Weights of a small spectrogram enhancement model.
Training: adamw at rate 0.0021, batches of 64.
Data: 26041 training examples, 43.5 epochs.
Rows from block 2 of a small spectrogram enhancement model, named by matrix and row number. Rows with one number belong to one channel. Each number is 50 + 10 x the weight over its row's rms, rounded and kept within 0 to 99. All counts start at 0.
Before each channel's rows are labels from the 100 clips, of 14976, where the channel reaches its highest value: "responds to" is what is common among them. Only what is clearly more common there than usual is listed. The data: two synthetic voices taking turns or overlapping, over music, noise or silence. In brackets: how many of the 100, against the usual share in percent.
# convs0: first 3x3 conv (model.mid.0.convs.0.weight, 288x288x3x3, each kernel summed), inputs 192-287
# convs1: second 3x3 conv (model.mid.0.convs.1.weight, 288x288x3x3, transposed, each kernel summed), outputs 192-287

responds to: background: none (74 vs 33.4)
convs0.40:63 51 52 46 40 52 77 51 48 47 64 45 49 27 34 49 47 57 49 56 42 50 47 54 50 47 51 49 57 55 54 33 41 49 61 50 55 47 49 48 46 32 38 50 45 62 50 65 65 38 48 54 52 48 47 52 45 50 51 52 65 43 52 42 48 50 57 54 43 50 58 54 57 26 35 57 50 41 38 58 59 50 65 47 48 55 51 44 55 55 47 46 58 49 43 57
convs1.40:28 50 60 55 50 49 49 47 59 59 34 52 57 58 83 53 32 33 40 44 49 51 48 54 55 46 54 55 46 41 52 61 55 44 55 53 50 31 50 45 51 55 55 53 48 48 50 37 38 49 51 53 62 65 51 30 57 48 51 60 46 49 50 40 49 53 56 53 58 46 33 44 47 36 58 44 46 46 53 55 39 43 24 52 49 65 50 50 49 89 49 63 46 55 59 44

responds to: clipping (73 vs 8.1)
convs0.267:48 48 46 69 47 50 50 52 66 54 51 42 46 63 49 46 50 47 50 51 44 69 33 64 47 56 51 49 46 87 49 76 70 47 57 33 48 27 59 57 51 54 47 69 33 50 32 45 58 47 54 43 49 55 44 53 49 50 44 42 48 58 47 54 49 66 44 41 65 48 50 52 88 55 77 48 51 46 74 36 48 48 50 55 48 89 55 41 62 63 51 31 50 37 29 63
convs1.267:50 45 51 49 50 59 33 50 56 50 50 64 50 48 51 56 53 53 51 47 57 35 46 33 50 47 50 66 51 27 47 49 53 50 44 53 50 43 42 29 54 48 50 27 50 37 50 53 44 53 56 43 49 53 51 55 51 49 80 49 50 48 50 50 57 36 68 66 51 51 36 48 16 51 50 44 50 75 50 79 65 51 54 54 49 18 49 64 50 18 50 49 45 69 44 44

responds to: clipping (79 vs 8.1)
convs0.185:50 35 56 68 52 41 50 51 37 50 50 52 56 39 52 49 42 44 48 51 69 59 55 51 51 43 51 39 36 59 49 35 26 42 47 49 52 42 55 52 64 40 46 47 42 48 46 50 51 42 48 44 50 52 51 49 47 47 50 84 60 35 51 46 54 54 60 80 42 66 50 49 59 43 28 54 46 67 37 42 47 53 47 54 31 63 52 66 52 68 38 40 47 91 54 51
convs1.185:54 57 50 34 47 39 53 54 44 45 49 40 36 48 46 49 52 56 52 54 31 48 43 56 44 50 43 49 57 62 51 50 43 51 64 48 49 53 48 66 44 50 52 70 50 55 50 53 51 45 45 59 49 33 49 56 41 55 25 31 46 61 50 50 45 50 35 31 48 43 75 53 68 50 47 50 55 34 48 31 51 41 48 39 49 63 50 32 48 70 49 50 56 26 51 58

responds to: pink noise (43 vs 5)
convs0.126:45 40 62 45 56 47 47 54 41 47 53 54 46 36 43 51 45 21 51 51 55 47 47 49 49 36 49 41 43 29 50 35 43 52 29 47 51 36 39 28 47 26 44 38 51 26 46 45 59 49 50 50 49 39 50 42 37 50 50 60 41 43 50 48 51 44 56 60 36 55 39 49 31 46 39 53 52 54 46 47 48 50 42 49 50 37 45 50 35 51 51 53 45 60 49 25
convs1.126:34 45 28 55 44 47 54 50 38 56 52 32 49 49 42 31 36 51 44 54 39 59 52 55 51 58 53 74 66 70 50 54 65 48 61 45 50 68 54 55 50 56 37 49 44 66 51 50 62 46 58 54 31 60 27 55 52 50 70 47 53 54 47 46 58 53 40 48 50 42 53 51 70 54 48 47 51 49 51 74 60 55 37 56 47 52 57 59 53 51 50 38 55 47 43 69

responds to: background: everyday noise (94 vs 32.9); rain (45 vs 2.5); clipping (31 vs 8.1); thin (high-pass) (30 vs 12.4)
convs0.248:48 79 56 48 81 77 36 47 47 50 50 44 52 52 52 52 50 56 48 42 50 43 51 48 44 54 49 58 40 50 41 48 47 54 48 49 48 69 51 49 49 54 49 49 48 43 50 59 35 66 43 60 52 48 50 42 54 47 46 46 57 49 44 49 48 49 57 47 49 70 56 48 51 46 52 45 43 64 50 62 57 55 53 48 44 50 49 51 86 45 49 47 59 53 59 47
convs1.248:48 19 52 43 47 35 60 52 40 47 60 49 41 52 43 47 44 55 54 65 37 49 39 36 50 50 49 46 53 35 47 52 50 50 44 58 47 45 43 49 55 34 42 49 53 65 50 54 68 42 49 29 50 49 39 58 47 50 52 28 35 73 48 50 40 35 52 36 40 16 50 58 34 45 49 47 61 38 48 51 56 40 58 47 51 32 46 40 34 16 49 50 34 29 28 43

responds to: clipping (86 vs 8.1)
convs0.158:46 50 31 56 46 37 54 55 39 50 53 40 50 60 38 52 50 44 51 57 66 51 50 51 58 46 51 41 44 54 57 39 46 47 52 45 54 07 45 44 62 44 46 53 45 60 37 57 99 48 56 43 52 50 52 55 26 50 44 48 65 41 50 45 54 56 75 46 50 67 53 51 56 47 55 50 51 40 56 29 60 53 51 52 20 56 62 49 52 63 37 55 54 45 41 46
convs1.158:42 32 50 43 52 44 41 48 50 53 35 58 54 56 61 44 42 51 50 50 48 50 29 51 50 53 50 69 57 48 44 50 62 47 69 56 49 41 38 51 44 47 50 58 50 37 57 40 52 49 55 56 42 63 53 50 56 50 64 63 43 42 50 51 58 52 65 60 52 35 35 48 44 46 48 44 45 72 50 67 60 48 51 57 56 47 50 60 49 86 47 53 51 53 48 56

responds to: clipping (81 vs 8.1)
convs0.9:37 24 30 45 43 56 49 46 45 50 43 49 48 47 49 48 45 47 45 46 27 46 76 47 55 53 53 55 44 44 47 55 56 44 45 50 49 44 65 52 26 54 41 47 40 47 44 48 52 41 53 34 51 51 51 45 51 46 53 36 47 50 50 52 51 48 41 44 49 19 41 49 40 37 56 48 44 45 57 57 53 51 43 47 40 46 50 34 31 26 47 44 52 40 63 64
convs1.9:49 90 57 49 51 60 52 43 55 50 52 41 52 46 55 54 52 49 49 46 61 45 70 58 50 49 49 28 51 55 56 40 45 54 53 40 51 45 58 57 41 49 48 58 51 54 46 47 39 48 49 51 48 40 54 46 33 52 14 44 61 60 52 41 54 51 61 47 48 62 68 44 54 49 53 46 43 27 47 04 50 52 48 48 50 55 49 51 46 38 49 50 54 50 65 51

responds to: thin (high-pass) (78 vs 12.4)
convs0.106:49 62 49 50 50 33 48 50 47 52 52 47 54 80 60 52 51 56 54 56 64 47 35 42 56 54 54 36 44 50 49 58 53 44 53 38 48 25 50 55 78 54 51 46 34 73 36 53 73 51 49 35 53 56 55 59 52 49 41 43 61 51 51 47 48 50 59 46 50 60 53 50 49 49 71 51 49 44 62 26 47 55 54 53 35 49 57 51 53 48 54 31 52 52 46 44
convs1.106:46 18 52 50 49 37 46 50 36 51 39 46 50 33 46 51 48 52 48 50 51 52 38 48 50 44 50 83 68 48 39 42 72 46 62 56 50 51 46 57 34 43 44 53 50 49 53 23 56 35 59 52 36 59 52 53 46 52 69 55 41 55 50 36 68 49 46 52 46 37 20 52 34 50 43 50 50 46 43 78 52 60 50 53 49 33 50 81 49 56 47 48 50 53 39 69

responds to: pink noise (38 vs 5); electric buzz (29 vs 2.4)
convs0.182:48 46 62 43 53 37 52 50 29 42 54 58 45 41 52 49 48 49 50 50 61 40 51 44 48 44 48 48 53 30 49 29 28 53 46 43 49 23 44 37 50 41 48 33 49 27 38 51 58 49 48 38 53 45 51 49 45 49 57 63 53 43 51 37 53 44 59 66 32 58 50 47 26 24 39 54 49 57 43 43 64 50 51 54 36 30 46 61 46 46 44 49 46 63 58 41
convs1.182:43 41 41 57 47 45 48 50 37 50 51 30 47 49 41 42 38 47 47 51 28 57 52 59 50 51 51 62 55 56 50 58 55 49 58 47 50 56 54 72 50 51 43 55 49 70 53 41 65 42 52 62 30 56 39 55 49 51 54 43 48 82 49 50 55 50 35 41 54 28 50 52 62 50 49 44 51 48 50 60 50 47 37 51 48 50 61 48 53 60 49 43 54 36 46 63

responds to: background: everyday noise (73 vs 32.9); electric buzz (44 vs 2.4)
convs0.48:46 38 63 46 53 33 51 51 30 48 54 52 48 33 49 51 49 36 52 50 59 44 47 45 51 37 50 43 49 29 50 26 31 52 40 44 50 29 39 37 48 30 48 30 51 27 45 51 59 50 47 41 52 43 50 47 42 49 52 64 49 43 49 41 51 43 55 67 25 54 48 48 28 45 34 51 50 54 40 38 52 51 48 52 43 33 47 56 33 49 49 50 40 64 52 37
convs1.48:37 45 33 55 46 47 51 50 40 53 49 31 47 49 46 40 37 48 46 54 28 62 51 62 51 57 51 69 61 68 50 59 64 48 62 49 50 57 58 63 51 57 44 55 46 63 52 48 56 45 53 62 35 54 33 59 54 53 60 43 48 60 47 49 54 53 39 35 52 33 49 52 71 51 50 45 51 47 52 70 54 55 36 52 48 56 62 52 51 63 49 38 53 35 49 67

responds to: thin (high-pass) (73 vs 12.4)
convs0.105:57 21 49 51 53 31 53 49 26 55 47 43 50 44 45 46 51 54 51 57 38 52 39 53 46 53 49 56 53 59 50 34 25 48 51 47 45 46 54 52 58 49 50 50 54 74 45 49 78 54 54 55 51 51 53 51 47 52 59 49 46 49 58 43 51 51 37 47 35 56 58 55 60 56 21 45 50 47 31 46 62 63 50 50 42 57 49 49 46 52 37 61 56 47 36 53
convs1.105:43 56 77 49 48 50 42 50 75 50 50 68 49 64 50 61 51 44 59 52 51 47 51 47 53 49 50 49 47 33 47 50 56 49 43 53 50 46 44 22 63 55 57 30 52 35 50 47 46 50 48 49 46 53 82 58 56 53 48 52 69 36 53 63 43 47 58 50 59 58 25 49 42 48 51 48 51 56 50 61 45 46 40 51 59 50 47 33 48 54 51 61 45 51 50 20

responds to: music (60 vs 33.7); clipping (37 vs 8.1); rumble (28 vs 5)
convs0.140:54 49 35 56 50 55 55 45 37 41 42 50 51 42 48 59 41 74 46 50 38 52 54 58 56 40 53 48 54 46 54 47 41 48 59 53 55 39 55 47 44 43 48 43 55 44 56 48 35 50 63 46 51 55 59 51 52 49 43 47 57 41 62 47 54 61 58 45 53 49 46 50 45 47 46 39 41 50 52 40 50 49 77 53 31 47 53 50 55 47 29 54 54 49 50 56
convs1.140:59 51 53 42 54 47 50 49 41 49 48 45 47 45 67 47 46 47 48 46 53 47 52 44 50 46 49 45 40 41 51 42 48 46 48 27 48 50 46 58 38 48 43 51 39 59 35 39 57 42 46 49 50 47 52 45 19 52 31 51 41 62 47 44 48 41 42 49 48 46 46 47 42 53 50 43 45 45 49 33 46 44 61 47 51 43 52 46 51 46 50 37 51 48 53 48

responds to: thin (high-pass) (80 vs 12.4)
convs0.108:47 56 48 50 47 40 43 53 54 53 48 44 55 75 53 53 51 56 53 55 55 43 40 41 53 59 53 42 48 38 51 54 63 48 47 45 44 35 48 52 70 52 54 40 42 68 36 57 80 57 50 43 52 52 48 60 53 50 57 40 76 58 48 41 51 49 65 42 49 56 50 58 40 47 73 50 52 40 63 45 52 57 47 52 40 42 51 43 52 45 61 42 56 47 44 34
convs1.108:50 24 51 56 48 47 45 48 34 53 43 53 53 37 31 62 53 43 45 47 65 53 51 48 52 50 50 82 63 45 45 44 74 44 56 56 51 55 51 51 41 49 42 39 51 46 54 34 57 46 55 45 25 58 54 50 54 49 56 58 47 58 51 41 75 50 49 66 46 51 37 50 36 52 45 63 47 61 43 72 45 60 44 50 48 25 49 80 49 48 45 48 51 64 44 71

responds to: background: everyday noise (81 vs 32.9); thin (high-pass) (49 vs 12.4); vacuum cleaner (33 vs 2.3); waves (31 vs 2.7)
convs0.184:38 36 48 57 47 41 20 52 55 46 50 40 52 59 57 48 45 41 51 48 50 52 40 47 54 53 54 43 39 55 22 56 58 42 40 54 54 33 51 51 51 61 45 51 60 56 54 42 52 49 50 46 39 58 53 45 51 50 34 27 55 33 49 62 51 55 52 32 57 46 41 48 53 58 62 44 48 42 60 36 35 52 37 50 43 55 58 40 47 48 54 62 51 39 41 42
convs1.184:51 42 48 49 49 41 60 42 30 52 56 41 50 28 56 44 49 75 49 47 66 53 65 50 48 49 48 64 68 68 55 23 44 48 59 42 52 55 51 52 31 44 59 66 26 60 36 49 52 44 44 64 73 47 45 49 34 42 42 58 42 41 45 23 55 51 47 58 38 42 50 47 43 50 31 28 36 57 25 59 67 49 55 46 37 39 52 82 49 32 38 31 50 63 53 77

responds to: background: none (63 vs 33.4)
convs0.17:49 65 52 48 50 50 84 50 55 52 57 48 52 50 36 39 49 52 51 61 57 47 71 51 46 60 48 57 61 49 67 47 54 59 40 49 48 51 50 46 58 48 45 50 46 60 36 70 52 56 47 49 45 49 40 50 49 50 57 47 54 44 44 44 51 50 58 49 49 68 49 53 49 41 53 52 50 48 50 54 65 57 42 52 52 49 46 54 55 44 55 46 51 43 62 45
convs1.17:56 48 55 51 49 52 21 50 57 50 42 52 49 53 62 62 48 16 49 35 51 50 51 46 50 44 50 33 31 45 39 57 53 39 51 41 51 48 50 52 46 53 51 55 60 49 52 13 50 48 51 48 53 49 66 51 42 50 27 53 45 58 60 54 52 50 43 54 56 42 36 43 50 46 56 50 48 52 52 32 05 46 45 48 50 49 49 42 49 44 47 63 46 53 41 45

responds to: thin (high-pass) (48 vs 12.4)
convs0.101:49 64 67 42 47 60 30 55 57 49 56 62 46 56 51 57 35 32 43 50 40 39 23 37 50 55 51 49 49 38 34 57 54 57 40 43 47 37 37 52 50 53 47 52 52 59 55 51 65 53 52 42 40 48 54 56 43 52 59 31 60 48 50 59 51 47 51 44 55 53 42 52 36 42 53 66 50 31 52 45 50 53 35 45 74 37 51 30 51 47 68 61 57 26 24 38
convs1.101:47 45 43 51 51 51 50 50 43 49 49 69 52 56 48 43 49 61 50 53 54 50 46 34 50 53 50 60 61 48 51 47 55 49 43 56 49 52 50 40 63 46 57 40 38 47 48 55 57 63 49 44 59 52 46 49 60 46 79 50 48 49 46 50 57 39 57 58 45 42 48 51 26 48 41 37 51 85 47 68 90 50 51 53 37 11 50 55 46 00 47 49 50 56 35 53

responds to: thin (high-pass) (78 vs 12.4); background: everyday noise (61 vs 32.9)
convs0.222:43 55 64 50 48 45 35 54 56 51 57 48 51 67 58 55 43 49 56 52 55 44 17 37 52 59 53 44 43 49 35 57 59 48 32 46 47 30 41 51 69 57 46 49 52 61 40 57 77 56 48 43 45 54 58 62 48 50 37 32 61 42 51 57 48 50 63 35 59 58 48 51 45 52 71 54 51 42 63 28 45 51 48 50 47 43 53 41 58 39 64 54 56 39 31 32
convs1.222:49 25 39 53 50 43 51 49 27 51 40 51 54 23 39 51 50 60 49 50 63 56 55 48 50 47 49 85 80 55 50 36 66 45 62 54 52 56 52 49 44 41 54 41 49 55 52 46 61 50 52 47 57 55 49 51 59 50 65 53 42 52 48 34 69 50 44 62 41 38 46 51 34 50 35 37 46 63 41 85 70 61 49 48 44 26 50 81 47 30 41 47 51 63 42 76

responds to: clipping (76 vs 8.1)
convs0.58:48 60 42 55 63 74 49 50 52 59 48 34 51 56 49 50 48 58 48 49 40 53 35 55 43 58 51 53 48 76 48 63 54 45 50 28 50 30 56 60 19 62 42 65 34 44 33 46 56 51 50 51 49 59 46 49 35 50 40 42 41 42 46 52 47 58 40 39 57 39 58 52 70 55 59 44 50 54 53 30 51 49 51 51 42 65 53 47 98 48 48 38 49 38 37 57
convs1.58:41 42 48 29 50 54 44 49 44 42 48 52 43 44 49 44 55 51 58 52 59 35 50 27 41 36 39 52 50 25 50 40 51 47 33 51 45 43 42 34 67 39 52 20 53 40 50 49 48 60 50 42 51 40 51 48 66 51 63 46 46 56 50 50 50 26 50 50 41 48 29 51 21 58 37 39 54 46 48 71 51 44 52 38 48 12 39 53 45 02 46 52 42 51 43 39

responds to: pink noise (26 vs 5); electric buzz (25 vs 2.4)
convs0.103:45 42 67 44 56 35 51 51 32 44 55 54 44 31 47 49 45 32 52 50 58 44 47 45 49 43 47 46 50 29 46 24 34 53 37 48 50 30 42 31 49 31 45 32 52 26 43 51 59 50 47 44 48 40 50 46 43 50 52 62 48 42 50 44 51 44 54 60 28 56 50 48 31 39 38 53 50 58 41 42 52 51 48 50 43 34 45 54 42 47 50 52 37 62 52 36
convs1.103:34 44 40 59 42 45 57 50 39 56 40 33 48 49 53 39 34 52 47 54 29 58 51 58 56 60 52 65 59 60 50 61 59 48 59 38 50 63 56 61 51 59 51 54 43 64 51 49 63 41 53 57 46 57 41 60 52 51 62 48 40 60 48 42 53 51 32 44 51 32 48 54 61 52 49 42 52 47 53 65 55 59 38 53 47 51 62 51 53 57 49 39 52 41 42 58

responds to: background: none (66 vs 33.4); muffled (low-pass) (28 vs 11.7)
convs0.250:65 67 62 48 47 46 77 47 53 54 52 47 51 50 42 48 66 56 53 44 53 48 55 50 53 49 50 49 52 48 54 47 54 55 39 50 51 60 47 35 70 47 51 48 38 51 48 68 46 53 48 47 50 50 26 45 57 50 59 47 56 56 40 34 49 50 39 49 49 66 66 47 49 54 54 51 49 37 51 50 59 47 51 51 54 49 51 50 51 49 67 34 51 44 55 45
convs1.250:31 51 52 53 48 57 29 50 51 51 32 56 51 50 68 55 34 19 45 41 46 54 52 44 51 44 51 38 30 51 48 52 53 26 45 40 52 42 51 45 37 58 39 51 52 43 50 16 31 49 38 51 39 50 57 43 46 50 31 52 48 46 52 58 47 52 39 54 52 47 15 45 51 47 53 44 49 55 52 41 20 57 28 52 49 50 52 50 47 39 46 56 44 54 49 48

responds to: background: everyday noise (83 vs 32.9); thin (high-pass) (46 vs 12.4); waves (37 vs 2.7); vacuum cleaner (33 vs 2.3)
convs0.94:39 41 50 58 46 43 21 52 58 46 49 44 52 58 60 50 45 42 51 49 49 52 37 44 54 54 54 39 39 56 22 55 56 43 40 53 54 37 51 52 50 61 48 52 61 56 57 41 46 48 49 45 40 58 55 46 51 50 30 28 54 33 49 65 50 54 51 35 59 48 40 47 56 59 63 51 47 42 58 35 32 53 35 49 45 55 55 36 51 47 54 63 50 38 32 43
convs1.94:53 42 44 50 49 42 60 45 28 50 60 41 51 27 51 39 50 77 48 47 65 53 66 50 48 46 49 66 71 64 54 21 46 47 61 42 52 55 50 50 34 42 55 64 26 58 37 49 48 46 43 62 75 47 44 52 36 42 43 54 42 42 46 24 53 50 45 56 36 42 52 44 42 50 31 31 36 51 29 62 66 48 56 44 38 38 52 80 48 30 36 32 50 59 54 76

responds to: background: none (63 vs 33.4); clipping (28 vs 8.1)
convs0.59:42 39 35 49 53 46 51 48 30 44 48 40 44 37 40 50 50 60 53 48 40 48 45 50 48 42 47 60 50 44 37 44 40 46 48 48 46 15 49 43 45 38 34 44 35 42 38 62 76 48 51 47 58 47 54 59 42 50 46 51 65 24 53 44 53 49 64 48 44 49 48 48 43 27 40 21 53 50 45 44 72 49 67 50 05 46 50 42 44 53 24 42 50 50 48 54
convs1.59:45 53 54 50 52 48 46 49 74 51 45 57 52 42 79 50 42 36 48 48 50 50 49 57 50 52 50 49 47 44 54 50 51 51 57 37 48 52 53 78 34 47 54 56 49 50 47 26 62 41 49 52 37 51 56 35 37 47 33 57 46 51 49 39 52 52 57 51 54 49 38 47 43 51 50 32 36 58 50 42 45 52 43 55 60 57 50 55 54 99 50 46 58 48 66 51

responds to: clipping (79 vs 8.1)
convs0.83:43 51 48 54 43 63 49 49 59 84 50 42 76 47 52 50 40 49 49 49 41 51 47 58 58 51 59 49 52 61 51 48 47 36 46 33 52 30 55 64 24 51 32 63 26 46 30 50 54 45 53 51 48 57 49 49 19 50 58 25 45 37 50 47 60 67 45 27 53 40 49 50 57 43 46 56 50 43 49 16 54 65 51 52 37 57 50 35 58 40 51 39 50 35 36 55
convs1.83:38 51 54 51 49 62 51 43 36 40 45 30 56 43 47 45 51 45 49 49 59 44 60 48 45 46 39 48 46 28 50 28 41 50 40 54 51 39 50 40 55 37 49 18 51 48 63 49 28 48 38 51 49 35 51 55 63 57 43 50 50 54 54 45 48 49 52 50 44 60 35 49 43 48 50 49 52 27 46 83 35 50 40 40 52 45 41 52 49 16 49 52 43 59 58 24

responds to: background: none (79 vs 33.4)
convs0.224:49 51 53 49 51 66 35 45 51 46 24 50 49 61 63 49 48 50 40 45 53 46 54 50 48 42 47 38 45 53 57 53 55 47 41 34 51 51 58 50 37 55 48 49 36 48 48 42 43 45 44 49 57 47 45 47 49 49 57 30 56 58 47 23 41 47 45 25 50 63 45 52 54 47 64 26 42 31 63 37 20 58 47 40 50 54 50 32 53 41 46 31 47 31 44 46
convs1.224:44 46 50 50 46 49 62 50 40 49 79 42 52 51 00 48 49 63 51 51 56 51 58 55 49 50 50 60 63 56 51 44 52 51 44 55 50 54 52 43 45 52 55 44 46 49 46 67 43 47 41 52 51 52 44 54 42 47 48 50 47 49 47 57 58 53 45 49 38 55 51 50 48 49 50 89 56 40 47 60 58 44 38 47 41 50 52 69 47 44 50 41 54 50 50 53

responds to: background: none (69 vs 33.4); clipping (35 vs 8.1)
convs0.189:61 40 38 50 52 44 63 47 45 49 42 48 49 25 41 64 50 70 47 52 22 51 39 59 46 51 48 58 58 50 57 43 39 46 68 47 47 51 50 50 27 40 49 49 49 51 41 55 59 42 60 49 62 49 57 56 42 49 54 51 49 48 60 46 55 50 50 45 45 33 53 52 50 27 31 42 49 49 34 51 71 47 75 50 42 49 48 41 50 56 36 51 58 47 41 61
convs1.189:44 63 64 49 53 50 52 46 68 52 47 50 54 44 67 49 46 12 43 46 48 49 54 53 52 54 50 33 33 31 59 42 50 48 43 41 50 47 48 59 43 47 34 41 40 51 46 26 48 46 41 49 16 48 43 22 46 50 26 56 52 66 46 40 46 52 61 55 53 53 32 49 47 50 57 39 35 48 49 38 22 52 32 53 54 62 49 34 49 88 53 42 53 57 74 33

responds to: clipping (33 vs 8.1); pink noise (27 vs 5)
convs0.278:83 39 64 51 50 53 56 61 54 54 55 57 55 58 48 57 77 65 58 54 45 50 50 51 53 43 51 51 52 51 56 50 60 53 53 58 54 63 49 44 67 49 56 50 54 52 63 58 48 50 58 52 69 51 49 63 62 57 63 52 55 68 59 43 49 50 38 49 50 49 75 57 51 53 61 58 63 40 58 64 55 53 70 49 51 51 50 49 52 53 52 48 54 51 53 53
convs1.278:30 53 52 51 50 48 40 40 54 57 47 39 55 37 49 49 23 38 43 46 52 52 67 59 53 50 54 51 44 46 50 49 52 45 46 43 50 45 51 49 24 52 30 45 47 52 36 41 53 42 36 50 24 50 38 46 24 50 22 55 53 47 42 48 53 56 46 53 52 53 39 48 47 36 52 56 45 53 51 41 33 56 36 51 54 53 53 56 50 58 52 31 48 59 59 41

responds to: thin (high-pass) (79 vs 12.4)
convs0.55:50 74 47 50 53 39 46 52 46 49 53 49 52 81 58 55 51 59 56 53 68 46 34 41 52 51 51 40 39 50 46 57 52 45 51 38 44 27 50 56 78 53 52 47 32 65 36 54 73 53 48 34 58 55 56 62 51 50 43 43 58 51 54 46 48 49 61 45 48 71 55 51 50 52 68 49 50 48 59 26 51 53 54 52 31 49 51 51 60 47 50 35 52 51 45 43
convs1.55:40 15 49 50 48 38 47 50 34 51 37 47 50 34 45 50 42 50 49 50 49 51 37 48 50 46 50 80 67 45 41 47 72 42 62 59 50 51 46 57 41 39 44 53 51 49 54 24 56 37 58 50 32 58 52 56 50 52 73 54 37 58 51 41 62 46 44 48 42 34 14 54 32 50 42 47 50 45 45 80 53 57 50 51 50 25 50 71 47 52 46 49 49 50 36 64

responds to: background: none (68 vs 33.4)
convs0.154:49 56 54 47 43 51 92 50 57 53 57 44 50 49 35 43 50 51 50 67 46 50 64 50 47 60 50 59 56 49 66 44 53 56 45 51 48 50 49 46 62 48 47 51 47 64 45 64 58 53 49 47 44 50 37 48 52 50 55 44 50 49 45 44 51 50 53 44 49 61 52 52 50 41 51 56 50 43 49 55 60 57 44 52 53 50 47 48 53 46 61 48 54 37 53 46
convs1.154:51 50 57 51 49 53 21 50 58 52 38 56 51 54 72 58 46 13 48 35 58 50 52 49 50 45 51 38 33 46 39 54 52 39 50 44 51 47 50 50 47 55 55 53 56 48 52 10 53 49 50 49 54 51 67 51 43 50 35 56 48 56 60 54 51 51 46 60 57 48 30 44 51 47 56 49 49 53 52 35 01 47 40 49 49 51 49 45 51 45 47 62 46 57 46 47

responds to: thin (high-pass) (77 vs 12.4); background: everyday noise (61 vs 32.9)
convs0.33:45 50 38 52 49 38 45 51 45 50 56 40 51 74 49 48 50 57 51 52 57 47 36 44 56 61 53 48 49 48 47 56 56 48 51 42 49 18 50 53 70 56 47 49 37 69 34 65 99 52 50 39 51 56 55 60 51 50 43 41 58 53 49 49 52 49 78 38 53 56 52 50 49 48 72 38 51 47 60 31 60 50 53 51 31 50 57 50 46 45 50 42 51 47 44 46
convs1.33:45 29 49 49 48 45 47 49 41 52 27 49 51 36 52 48 54 54 49 50 54 50 45 47 50 50 50 77 70 35 47 41 69 48 55 39 50 51 47 49 38 48 48 49 50 48 49 23 65 41 61 49 41 56 56 53 53 51 69 59 44 54 50 29 61 48 37 61 49 38 08 51 26 50 39 38 48 58 42 66 51 64 51 50 49 20 49 83 48 48 46 49 50 55 44 64

responds to: reverberation (64 vs 34.8); clipping (36 vs 8.1)
convs0.112:56 23 46 52 48 35 53 33 55 40 43 40 37 45 33 34 43 45 50 45 49 53 66 58 46 37 48 38 44 48 54 59 60 38 51 63 53 49 52 24 41 58 60 48 51 34 55 44 32 47 49 49 37 54 44 27 52 50 40 55 31 44 46 46 55 56 69 46 58 41 41 48 48 57 58 54 31 62 59 44 51 47 44 55 51 46 51 55 51 51 43 54 33 56 81 46
convs1.112:62 54 50 51 45 42 66 50 41 64 41 34 58 50 60 37 42 52 45 49 53 49 46 47 54 56 57 41 54 47 51 51 55 50 50 06 50 67 45 51 50 48 40 55 45 76 38 53 58 52 52 47 71 44 38 55 46 49 44 45 46 60 48 30 46 46 13 56 48 49 63 48 42 62 63 61 43 57 54 40 45 63 53 47 49 28 55 50 51 16 51 40 48 52 13 48

responds to: background: everyday noise (63 vs 32.9); electric buzz (27 vs 2.4)
convs0.134:47 38 64 44 58 36 51 52 33 46 53 53 46 34 42 51 46 33 51 50 58 43 47 48 50 39 47 42 45 30 50 29 36 51 33 44 50 32 38 28 45 30 46 37 49 25 45 50 60 50 49 45 51 40 50 41 39 50 48 62 45 42 49 42 50 43 56 61 30 56 49 48 30 44 36 51 50 55 42 39 53 51 46 50 43 35 47 54 35 46 50 51 44 62 49 28
convs1.134:37 44 28 57 45 45 52 50 39 57 47 31 49 48 48 37 38 47 43 54 34 62 52 59 52 57 53 67 60 69 50 59 64 49 61 43 50 65 59 60 51 57 43 54 47 61 52 48 60 45 56 58 32 58 36 55 57 52 64 45 50 60 48 48 56 56 37 44 50 39 50 52 72 54 50 45 51 50 53 70 55 58 36 56 47 55 61 56 53 56 50 41 57 44 48 66

responds to: background: everyday noise (83 vs 32.9); thin (high-pass) (44 vs 12.4); waves (37 vs 2.7); vacuum cleaner (32 vs 2.3)
convs0.34:40 45 50 56 50 47 20 51 59 45 48 48 53 58 61 50 48 45 53 48 53 51 36 45 54 53 54 40 42 56 26 56 58 42 36 53 52 37 51 51 52 61 50 50 62 55 56 41 45 50 50 47 40 58 54 44 51 50 35 19 55 39 49 65 48 54 52 31 58 52 44 47 57 58 68 51 49 44 63 36 31 52 39 45 46 56 54 37 54 42 55 62 50 31 35 42
convs1.34:53 38 40 50 48 39 61 50 26 48 62 37 50 23 46 37 51 77 50 51 62 55 61 50 47 46 49 61 72 65 53 20 43 48 63 39 50 54 50 50 38 42 57 63 30 59 42 50 45 48 41 59 72 45 42 54 38 47 41 55 39 46 47 30 51 49 38 55 32 41 54 49 42 53 27 34 44 46 25 58 67 52 54 43 39 38 50 76 47 31 43 30 50 61 51 75